config = dict(
    horizontal_flip=True,
    method='mae',
    encoder_head_dim=64,
    encoder_parallel_block=True,
    encoder_inner_norm=False,
    encoder_patch_size=[8, 8],
    encoder_layers=8,
    decoder_width=192,
    decoder_layers=2,
    optimizer='normuon',
    epochs=117.4,
    lr_schedule='cosine',
    final_lr_fraction=0.01,
    weight_decay=0.0,
    adamw_weight_decay_other_params=0,
)
Rows from block 6 of the encoder of a small masked image model, named by matrix and row number. Rows with one number belong to one neuron. Each number is 500 + 40 x the weight over its row's rms, rounded and kept within 0 to 999. All counts start at 0. Numbers have three digits each.
After each neuron's rows are labels from the 100 images, of 14848, where the neuron reaches its highest value: "responds to" is what is common among them. Only what is clearly more common there than usual is listed. The data: streak pictures of flow and ridge fields.
# fc1: MLP up (encoder.blocks.6.mlp.fc1.weight, 1536x384), inputs 336-383
# fc2: MLP down (encoder.blocks.6.mlp.fc2.weight, 384x1536, transposed), outputs 336-383

fc1.577:512460484559532548471458503511498407427530552507550461551476572489478435486537487434583555446488567506509475431439511450538499540460444474460506
fc2.577:555535431449491543479443456586526460515496537440451522459479489536526507546456509582427502482442512457519476555538521516518460541529542471464546
responds to: fine streaks; high contrast; pair of whorls

fc1.341:442498486499544567513468521561455496526447451463430503456553426558496449528505505519526548475406490464483563494508461527480488458512426502536505
fc2.341:453449501426456447538526448443576470462540509491517469502466515489509456470579549508484517520435561477482461549432522515487454482531514502447467
responds to: spiral; high contrast

fc1.215:558483472570473520505472512509481446471553458528472457603525479491465523438553396485437471499507456566463496479518460480507475510553434521505501
fc2.215:433543504495494525535539491489567525572539461446504480459488494561544476541498535473540541516577537486465529485480440450458440441562484489494486
responds to: fine streaks; high contrast

fc1.292:593492581440492475547482492595515542530512540511499445487434512462457483567528463516529521455481579506463588514570470514506503505450513451488529
fc2.292:502542540550477489490454522456516515495457564464466495440481548528470495493479566508481443466494389506513491468516474510453409566509477428428523
responds to: pair of whorls

fc1.101:550498513569528556539543535492497452454574461508523507431505478460459496521498551432445560508541482482491505503430487542488452430564497534496459
fc2.101:474442549483506555559466501529509509525508545510461427447560439563516480530465425465508401520463478478547438489510475498462425550437498459540489
responds to: high contrast; spiral

fc1.27:575556497467509463490489559511584554554479507452539417475480552511485482508486487490495508529441511421541505581514465483504483546473496548524568
fc2.27:451507514481474499515571486522467510492514450509506530498434514459478488463465548441545485434488580468545516447410517497482526447549535505457502
responds to: saddle; high contrast

fc1.612:510504481571531509572531494503517496524523428555535512432469550482457518449466489450459481571467476488591416547418485531533544521544471507487522
fc2.612:548475518468513440455504526488567503464525527481510486502483470546525431500498540537448504504456475540471464482542554486511560481436498535577423
responds to: high contrast; whorl

fc1.285:526481479540498473513486463555571508497529577509501436493490535488467563476525446467519482480496537531563472526474522479518535514513434488548515
fc2.285:556482468425517552505501540521532582487508521552580482458532555475512495526477564503471570526561565433452515472438513459540413495396566463482485
responds to: pair of whorls; whorl

fc1.752:472499491508530511471524461436516487470550545496405431535544473504439450503484479554486480523466519586388509506502526457499479506487536478468478
fc2.752:486534530485509428449483533420439465440492535460526531478480525500596457452531500487463529534503480465565531487421582529491497409502528539549472
responds to: high contrast; pair of whorls

fc1.667:507520481567499530482518528466462548491530451459559480506469457457451528486455483547548452515542521413507571513548471473506474518469493570447511
fc2.667:497460522524510540464488488522584448454538402482549536525483450547513530504607506423530530486534454490561497539546524488480466457436502489492451
responds to: spiral

fc1.294:500486501538553494487514484542494524521483489507538488490572556543485460556489546501537516544548523513454503514538479561577489515555506506567503
fc2.294:478511542502489514436473572490494521477550511496479529423465496457524503470549491538484474497473496487511504475468494498453496461484539562507550
responds to: saddle; pair of whorls

fc1.316:474460599479480564440459500427465467466470472515459544398495446465514489548522465458509502507471557453465512553503422589530476487439484563517493
fc2.316:452529495463528507491495464482535511450496533454532511511459481478450527497557500516528558478424494519526501495529470571489487521496453461488486
responds to: pair of whorls

fc1.685:442468504560523478503486526444583496442534498487497490527574489541538487576514516436537480485499558489508503444442486438548527450501537493418484
fc2.685:555478526544442593509537544469452540498523527489472562456442524515488527489523453453519516517426466538493456534472480503456569551449469505548437
responds to: pair of whorls; waves; saddle

fc1.182:455554477535489546481531451472510536471492581538470510492452495452531553479543534527547543576556513521494539486515538466487440405495570494437454
fc2.182:500457521486473555509516477483547463516468495559515490500518491504474457487526472468482495480461524485508450503482454494548539527481485479491483
responds to: pair of whorls; high contrast; whorl

fc1.596:497450453519497444472499480449572494457462558527526491574526565462555425501488520582580413539511498473513513518530446490516460477471550415567498
fc2.596:512491556524532520526543600595494485508465520429531509478459491474497534432487430473505472495474539558542532471536504499464508570540445517475506
responds to: high contrast; saddle

fc1.237:486461512506514538460513487506424530496467573568489574542489512447455529522536545566402485468447544503487541479535447497544496504473545494549500
fc2.237:566528569413561478506515508500573433505537448448471495466467514475392509523500450512536415495561470535555483502464559536454537519441509452437548
responds to: pair of whorls; whorl

fc1.746:532441516475450465476455408562476492473475439450521521529565541563558483499535513515533513521531510547523510489553494473474451454530563459476470
fc2.746:511580515459525558474405552511419512500531514621448520465424528494466468468420493497488415438499493487496542531484528421548489535462554528545450
responds to: high contrast; pair of whorls

fc1.637:501459480516543469541506505458531473419519461531551493543498551507486482472525523518489473530537471518470476419507425548509431407505513401543555
fc2.637:507465483480483512464528498524476498611452425467386472467474527437519433579443503521509529536458498542541545507482562495429585492496474506441487
responds to: fine streaks; source; spiral

fc1.196:457471487524546533525493540463495510513537510493469464510513502478562571486463418510479487424486498442515494492531485489526477545522572516553442
fc2.196:530429518508415540485523496513493471503505481461513563440492491485407564527463464473517440475481499530522534487485535459429472508393432416467533
responds to: high contrast; saddle; waves

fc1.324:535502517491548539494430598457583437505528555552407532450538510432551471485487461445589541475535549513483539482470581469509493493486529516522518
fc2.324:541528478519490488440542544483481533512467432485536494493419485509468558526439540518471453511526497480592461472511446532477486466475545545463468
responds to: high contrast; pair of whorls

fc1.84:506538522536559555515490492561512553530531562511519457497496491529518466545494488566501474460563514489461526523469600516423471501449566528503486
fc2.84:515462516500394448463523528485547547536465508515507486482459520521515501468512534525541442486545455474531490512455423461494491506550486483522447
responds to: spiral; pair of whorls

fc1.527:525565563444548497542471572540519535491546514534488472492522494484518526516427493522510429497429425522525477478527509485470545435419586508449472
fc2.527:492563545466504524500474450504503541439463542556482475512454511491483491519462482461442496498511499460528564400539539483520545426509508434488435
responds to: high contrast; saddle

fc1.148:535454574459479499493522392483478486432585483510489442530493571535422439498477471515521551492502453485630501505612536554442517450489496489458529
fc2.148:528464497483575483489403475521508537537515565441501495490529509522554437572482521491443465487453485465432462499506491549460512552500516535451532
responds to: source

fc1.193:510527527447506449527483549549525506500478468574477443495522501466468437539562568506469499519505480481508467506461522498501514494461580481434478
fc2.193:575460448489491517506570462567567440428474522514498560443521495515459509472494472465499559539492465411505545588477509412514492453513490525485552
responds to: fine streaks; saddle; delta

fc1.451:547474477454532515499457523477573481499480437494452478521505492590466554492474506514505489560523530439450478602440505418509488494491506555565523
fc2.451:499522487522521514510459495517521494493546536546474504471570443546549569500441423495520563534485499549463453494469524478559515477564529514504560
responds to: saddle

fc1.492:453534471515531512489530530530453555457532421539520511606472503503566521637458524464538538473537428498420472461557439545552581478448492521514489
fc2.492:466578497475509487431555489457498547504491518456529462478444482525462466471541486547458493510505438560534484486477575455446487525568538518529469
responds to: source

fc1.733:532474473467546498558502466456552539399497505516517503539506471563504508516619469480474497475514493430523512601491472499507546471449573565530465
fc2.733:429483519515480501528553575532471520502464529459513497484502561526482531533468542514517442438505511496397478523572476606455525564528491468444576
responds to: high contrast; spiral

fc1.621:480484390454498479475529498518434501491426425408539461509535472513521515477482509490538506510562513508511485467490602503442396532566506477456450
fc2.621:512515621464496532495557561529595466490449526493466525459445536470472431512525526432509471512470498461461519491505488473504534450485471519498482
responds to: waves

fc1.679:477425439522513458504477495466523506556553492515538481462517535459569521470498521463474491484552442502535519520485570476473551486457421527476519
fc2.679:589559537475458538497543532523477549484499484563510527523490463406440527504495496538530470503454482470526510474521452565529526535576446492564544
responds to: spiral; high contrast

fc1.447:502482444536517493436502505446475537475483483544517495524556418558518517511571517518470481566444483514456540443484486484514510504440543501569445
fc2.447:459491562505452559480471447427466528422617589482594493457520523491534526460530430456489484562476475468477535559534515439499603480540531513443474
responds to: saddle

fc1.517:497531508502507587537492442557543561515536382483567451539546573562433542528545470501510482516536480525481554479539474481486536420437486512521488
fc2.517:434576509418488544472564563481445436530503544539469502554539497461557503453518511491526543511459382430562453524488565464533459457533596487489518
responds to: whorl

fc1.573:484516509471532510536451438504455552505472475515431511468548433449477531588471565508567499568509542496518561550484464485502539444447521489558494
fc2.573:531442628496577425543444524532473509517518492475556504495459456479429510561499464560488465473464467487512507500559484423546526561466479472499529
responds to: saddle

fc1.109:530513436456499425490499503484520524575529519467507482471499518554476492499473489495495494561499415492504434501536472426534457523500489491483531
fc2.109:493418460497472522493492434474540526536513478460449541597502541470446595482471493517550542507502396511481523529515455466487497489546456549505537
responds to: saddle

fc1.391:535528524477520483524512491518473548551452412513472491458508466508517485524510496471480482482486490510558530462596543503404478499468506571529476
fc2.391:462512526456448484457469549483506546531460520460501516488469481459466475506560485532524469430493428526545555564538474611452514419512490561520471
responds to: source

fc1.171:532525522548520519516533490454454408546487545443506588477510536555492502516556494507477529518526482469484514477568405524533557457537411506532501
fc2.171:477428488477527444410516461520521573483576471527525547504521437473440473461482513446501520477467536539501503427464566494491498503518527418489517
responds to: pair of whorls; waves

fc1.99:530527476513509545452488531439604510490509462485469607476451478481526517533500517479556553471576528492594446535480498486588524472511450461506501
fc2.99:575431518495420504463516472530577497468490523506562452496554519564447538470552574484494524547474435526482539477501515523457458496492537546536508
responds to: spiral

fc1.499:533480485451462525542566475529512532497510482431454465444506506546502538553498481472522449502532472473525429573478541421498464505442545485532506
fc2.499:465523438560519473468536556546545485495516497508501567511469520427505494516510528431432507459417537472491539506553456550482541626495404504466503
responds to: source

fc1.242:544542469514555481512524523492514514494545507510493464501599544486442542556546501540548454510562528528507579499490434483471510525491463541502505
fc2.242:512580494534518488551529524464559527418492478445534438569530461556518483517531522469529458438403425486514534530533554498487483474491504479459522
responds to: pair of whorls; high contrast

fc1.298:563461499559514550473414494447549394510421430428517549465567544569451518566522528503527511586555516525473494461536534421472519483467381465475468
fc2.298:453527507520503491436496537580484507485452469486488507482445476482494456410417473600503454507516487540481499422480435384517493508519522551513470
responds to: saddle

fc1.745:496503410468505486464530532514545499518559489475520471500472515611495507523489526537457466447503560483485515525489569571490454520511466472454528
fc2.745:490450441509503472483525523495529505457504597554500522527544477529566552480559472543565538477511487497592534490494478466584483442467513565503452
responds to: high contrast; waves

fc1.737:481465534573594502487477514492485470551518495525525512441508469455423427523466508547513496434506448539462515463495497435463517564511493513486572
fc2.737:524543496509494494505505406500476508482535503487489474546501558507583524480488522530479498452465445504495475533485558473530461488513596488447506
responds to: source; high contrast

fc1.358:469551529542488487519564436488582490531468486539511494508581473512516498507537522539500520478523510467494468463478513538523497546496489540596440
fc2.358:552517486459495490524468457483485446555548474497475558566506500569511543483468527536519571525503461543538458487506475546436528485542497533466531
responds to: saddle; high contrast

fc1.469:558488483474505536504479465554498495552444445500525549480637535480558549477457468524488500549468533508540474454530521512500539469477471473416563
fc2.469:441442542536434510445514551470498461450512581469503476475429527544479509511550500554520488492488558509428559596491485555428513450576462581532510
responds to: spiral; high contrast

fc1.453:511492499496507512454480565577438391446515476467625496509465507532474491496562487532485490550512511528495509437565526553546485498468545480507545
fc2.453:391488506489504557491500493438513543518501476435431485521541536464515527523493551488535565480553545455508418535493446474447444465443495527570488
responds to: source; high contrast

fc1.624:566569486498492532523518494581474493556441439460451520556525494492556517455592546513544573450467517517505482472566457543468458514458505527513509
fc2.624:439442580515468495503457521499529421486572550507555463482434518509500504524425498536473468483550509531561474577424530489498558499475518564523524
responds to: high contrast; fine streaks; pair of whorls

fc1.96:466503488505577483511475451473595533501526488547518498485580530511469519461409500460565548503489570439511556556482463494480546480555478521454513
fc2.96:525503481572564468424533489506484489485528549496478474478438531522610510495536512490496453487481462541454427424478533516558497495441507428537483
responds to: waves; high contrast

fc1.513:458515515482533530436444506494500461558557455501533476598482488530552467463577517441457484538490471450454551456531565441506491467528530539515485
fc2.513:491505464428482484627483457483518533466458451458477503442489552498501509612508546558451536516497438526496506516427418499523480459507534492525516
responds to: fine streaks; high contrast; waves

fc1.741:543438475490489537577466535412488495461533518431490515473470484423494615539496514495519474530574569483530511535531586491441441490468507526494476
fc2.741:542503530503448525427480491508495425582431528539518479526521573527451439475494449493467495478501505496523512472496474530475490533526505488556523
responds to: high contrast; pair of whorls; whorl

fc1.340:512482565517503482548521529537464553589530527516469498487498531493507454511539476501553441565407498455516519588481520494461477546505488454459529
fc2.340:559501465437496503417479484509511455474467449494492426458468513509459527499476522519466525408509452490512407367498495548534597439467485498515516
responds to: source; high contrast

fc1.174:423518447439541521485477450529461484494573425484475466426470528451528450537441417507500443497496531494533466507441493553500479524534507457426547
fc2.174:520497500599477501512563545481536443473470556486471515516482494497461537461553552556512550487491481538423556476460501501512536452493499533514451
responds to: source

fc1.724:498483517557490545556448531520489438511468504565502524493493487494454533484508510565523507558475503593537437454480497448454476524498496539420529
fc2.724:439552543523463469475538424494481443469476533472479474543560557572561521536523507460565517484532473448471533480530526593479476478489547410516480
responds to: spiral

fc1.431:476517433550542510511585501549566467501486470472553431399520482509474543599498422532518514496385428491444492569490515504427510411513498521454407
fc2.431:492470546453480446405530505475467535537493518475516456539511530566469472531499518487524495489544556503483458462469457489590436497487435516454406
responds to: fine streaks; high contrast

fc1.302:548517473463484484499466584478485495485501485541498450467440402519507518492511489559466563531490451550518518467463527592487495475516531531480480
fc2.302:486548500466513466559465511516499479537469527464489411564573517543448554498547539413510596466523505494512462483517459471487548468559539438504458
responds to: source

fc1.493:420516475517495518489497497538490524492504455525549493468565513478470531532452520540507512544484473511470533434539458516545555541475475529435561
fc2.493:547484502538481508546524499525517464459507481444515541496508455485467534492475514506551450506513520518475455521520553511475529538472527504539492
responds to: saddle

fc1.426:465485511518570489511494533446459511482467506448458466549520527415544410564511542497555459524473557511478443518538501538509505537395490562546519
fc2.426:510491505508515560529480479522495493537488459508482557497471396446520480482515530547434547416546437484513420476461486472514531489494514491433515
responds to: saddle; high contrast

fc1.137:457548451503587554462482557476528484506527493477551462525506499527523523488476524476544476492548483452505484458529510492557480423526461356496501
fc2.137:555455523510418429529493470525506542451515505489462556506500513515500466539543457528536551489515512539438547482523481445423537541430549621519505
responds to: spiral

fc1.107:462490556455480513526541499562508524497513432465560427499515477496512439556499562480487496527508509563561442533414549511521433512455468550587585
fc2.107:549421436491529530490551544485512534449575524499607450499541501523476538504484479444531530487475556465530560449538558512562518424456516466501439
responds to: pair of whorls; high contrast

fc1.355:460452461507521557530535466481508556454543450503523561493444479541486493462495506488461479495573509441491512554527613486519482551499460507456546
fc2.355:465542523432518555478496468426477481442499481512519477457558488468592528515533452482469477554448454575541540485484449539479524448457509488556433
responds to: pair of whorls

fc1.162:505510513430444529551517518464543479448541492529500459476547420479466430557518528510550513475574492521570457474495436523529461601511508515573506
fc2.162:496436506487505481499439477469507564495504579470486425522504525515584474453459507550513467503536461503456487500472477521446410478523504536494472
responds to: pair of whorls

fc1.172:535451551487550600545445490492398570507513438507557496381446527547500469428488506437540531500509499462507521495457499527483571510442491533510484
fc2.172:518483544437403468479543503459495491537429533514536439538498490504500507487474529510516489506483500617482548517450493468469510487490499485471510
responds to: spiral; waves

fc1.50:503392477498494573447502534464512515507524561553465510446514500453535522542490553514520466438569495479556550511516517524544553500520458465459459
fc2.50:518459457492502585432511608586511478510531448548495517455502545535443486483466537407504454524547518524476493462475499488525452529500561501594552
responds to: pair of whorls; high contrast

fc1.314:527595487550551490527493592459489451488568485475465445464508514509500526499457537504515495405463537493493491502548533519471494488487430571461533
fc2.314:428471516535454509457504531524512484485471447470530576466563472497502505496537444490469458560467505500470528535514524605463419512554563506546481
responds to: source

fc1.580:497393446477531489443468479464423499481462491442523481416478533437534473530490465491505409534544500506523486511480568487507473457492530568545475
fc2.580:510521509449542499515511511576549546515514563461450498495491429527451503519556479525556519474559525478502454491467372443526531495536460476477547
responds to: pair of whorls

fc1.535:533457503472576489491518519578483590496548562518519535441525411516499507529543466537552460519518464478408529481531560490615424497446447500562498
fc2.535:511469497509495493516511528522506495468498418529480494571504571519568554444472540525517580528464536424569485518506450513540475415509526483549511
responds to: whorl; pair of whorls

fc1.615:591519531453487518546529475505480365569580478497507503568490474534427499469476535480416550514531489483533475543498523601550475561559505569497446
fc2.615:519540523493484484516449528497526411506526512459462560573527561542466524529579499525564548456473554522482483497507466448457458516520548426381463
responds to: fine streaks; high contrast

fc1.557:508411469433513487452499499512481484556507485498542522443523449542504557456417510506406496467471503484534456527539476539482489512533538470537507
fc2.557:434554476511498520508511416482514487503482500471504507530499490484458521511476471556472468430462538537502484470584462526550473493492465490436504
responds to: fine streaks; high contrast; waves

fc1.584:522442466496462456485491463539544527524568470468517496430574465494494485474428472528391478496515513447591515485489424464488501482552524495452499
fc2.584:478523500500521533528581472540502449471536487504473526487442542553478492493483434476517527475477543449461597496475517531570475530481475466522458
responds to: high contrast; pair of whorls; whorl

fc1.682:478533493492473540491532573554553556499486545481416532465466474535452475546553487463560519522544506597450612552458566471528506535462510486450521
fc2.682:445490522457538447465504510508477439473576522459524517535485531528477529508558560491476544505480484501417569480450461408447539491496503481474404
responds to: delta

fc1.387:533461453427590456499457565533538531485511551463517534451517517509546572545557551469506504404472473426572508549502456487516512434477477528485507
fc2.387:522520551510504490485523442511496543474526556515484451508532477466462456486480562487479474511576477447517461548480487479559473523475497524519508
responds to: whorl

fc1.738:476505452501544534429485465507504497524507497532550475553486476482495497507539466514493522467592547432453479495507502504422452567545501477491541
fc2.738:495462512519507466484517495451473447483514452512442515472547502464475485476480544470473490486454453515537537522483474537568473494510506503486504
responds to: pair of whorls; high contrast

fc1.507:439584566549562502577527528532544482548487461509482492397538476461504487506498536585484520588473565466511442440547485430460515396424504502541446
fc2.507:496471483513558520509493504537536570473547495593533481551519474487489509426483445509496517475530479545451552481519562452580476552569477544578472
responds to: source

fc1.440:509569527503545451530563457505519536488576451490470494477482438475543514546542392522448440511470521434466498506492430478483573552490465471508460
fc2.440:468405466489489508476506412548554412565410494476467479531455445489452496462518467537465456474476499528494477555489529449401495543521470477477495
responds to: source

fc1.271:519469488394511555478553473491510513461495488489451492507566501490464522509499442457457474480486472529526422417500490545536514475489423449494566
fc2.271:475521503386540530496416525559487495428523498502536532533505486501494568477500558465496485512388484472523574511507580489451489443471537522520458
responds to: high contrast; saddle

fc1.384:505578414550473512448552556486504500457508507509519516491442430502511518446590495554560575507505530552561491467520436562510530482498522522510473
fc2.384:455478477516514519589515530538480561487578526436446505462428477536425483441496482499460488481509539482531544520434487471466505543530500470485594
responds to: saddle

fc1.32:496460500513478549563464533506425510472444521527460491483489474431486507524532474432543481546558577509514529500513520548523549551466549478470457
fc2.32:469491589473563504505446456520516459488524472520525544477481509576458455462474447480547559542512409536488493485502504499515496504566473466508511
responds to: pair of whorls

fc1.43:500416516532504489484534562480541439531419467484504492471545486458437504510510514528462475428551495577483549488531475455456536524468492447581501
fc2.43:442561480507457497452471430496495473493537583512497524496453450547563556518477496521455498563506535472471545512537537486498487529498536462503526
responds to: high contrast; source

fc1.350:415545514484512459473508497449483537470519531493538391443528412494576521501508503439549433453487498456547438481552470587534484492433455507536543
fc2.350:572427482454531511556444533541476487474527491466482594512466575517453467409508555492466506518461474514446587463445502436455477506494510540493490
responds to: source; high contrast

fc1.325:500437571482484594476496601490462529500495591477458438469506495546534519572512478529430485507436517490477471521501463551498512482499483473482526
fc2.325:512505479548471487463522528491566494497529492476512514535485503442502463412457506473451472513548476551478449502563522533504532525461490424454521
responds to: spiral

fc1.236:586551553502516549515381487482553465517450523474532475537547525548516563500487547536477492473533507487483516566452515507516483478490586487507492
fc2.236:435543511491542467489513494504457527464497507472468566487444517510482446568542495519498548474554619452545517524518567487484464492527548473401475
responds to: saddle; delta

fc1.276:411476604542493489511518514486544586544471496448508518461525593469464536466489456436485550438485498516490471511462439535525445531551539545460484
fc2.276:499547410495516465447535486439483464550546470473504472514504430587515530481499504525537525535515479497586438509519544450462441518541396428522509
responds to: high contrast; waves

fc1.761:466502441480577516450549466549494543458529468434602561445469433541481491574510468545522470549491452454580447495448509474453557493471464500483523
fc2.761:472547486536419531481454500488467471536517526500466512503518526513496529564497527489475528490523457490486478432549516497564473527461562523539520
responds to: source

fc1.406:464474503421534518510504508468450493535563514541473440506473539475458485457435512458506560538500492462520473558498456498525411550417519522465523
fc2.406:490604530476523545515441572498536550536462512441489489544433486468445499550447495569535437493449511476478545567483492570480509497511513567504407
responds to: saddle

fc1.59:583487510536533466469518506489526463483441478544490529582492468533544511432564485446531530526458548458471492482556527458548444488414489530507452
fc2.59:448457473518526479509455417513501484489606502528588465496461498524498532489493603508467490481459540511484531554568510529455532547556467455519441
responds to: saddle

fc1.136:406460446546498462527508502553512507444541495461512391495468494496519475523576592491468489499532527475500500468483508486484489471439492546497421
fc2.136:516543490487479485471470452510559435471500459523430564505568563474543406463490501461512518397438508520523574460497465533454525502486493493464485
responds to: high contrast; spiral

fc1.554:552492554490507502532440514455508511498549513481470496508498542529488478511549443457474541503484492503535486430490508559562459525560507466530499
fc2.554:538463489429480490546517512615476533486490501536461484529443504495560483500562415458510482462511491548542546523529489526508478626520534501470527
responds to: fine streaks; high contrast; waves

fc1.415:580484418497568510445572601513478536546496507468572453466497555496505471507516564509531469465469513509502518489522524470490477564470511507468532
fc2.415:499491537530396538459483485540553430479471454487556456450511497502509509480465523465491568390548496497509479527469477551490554470480487467469508
responds to: spiral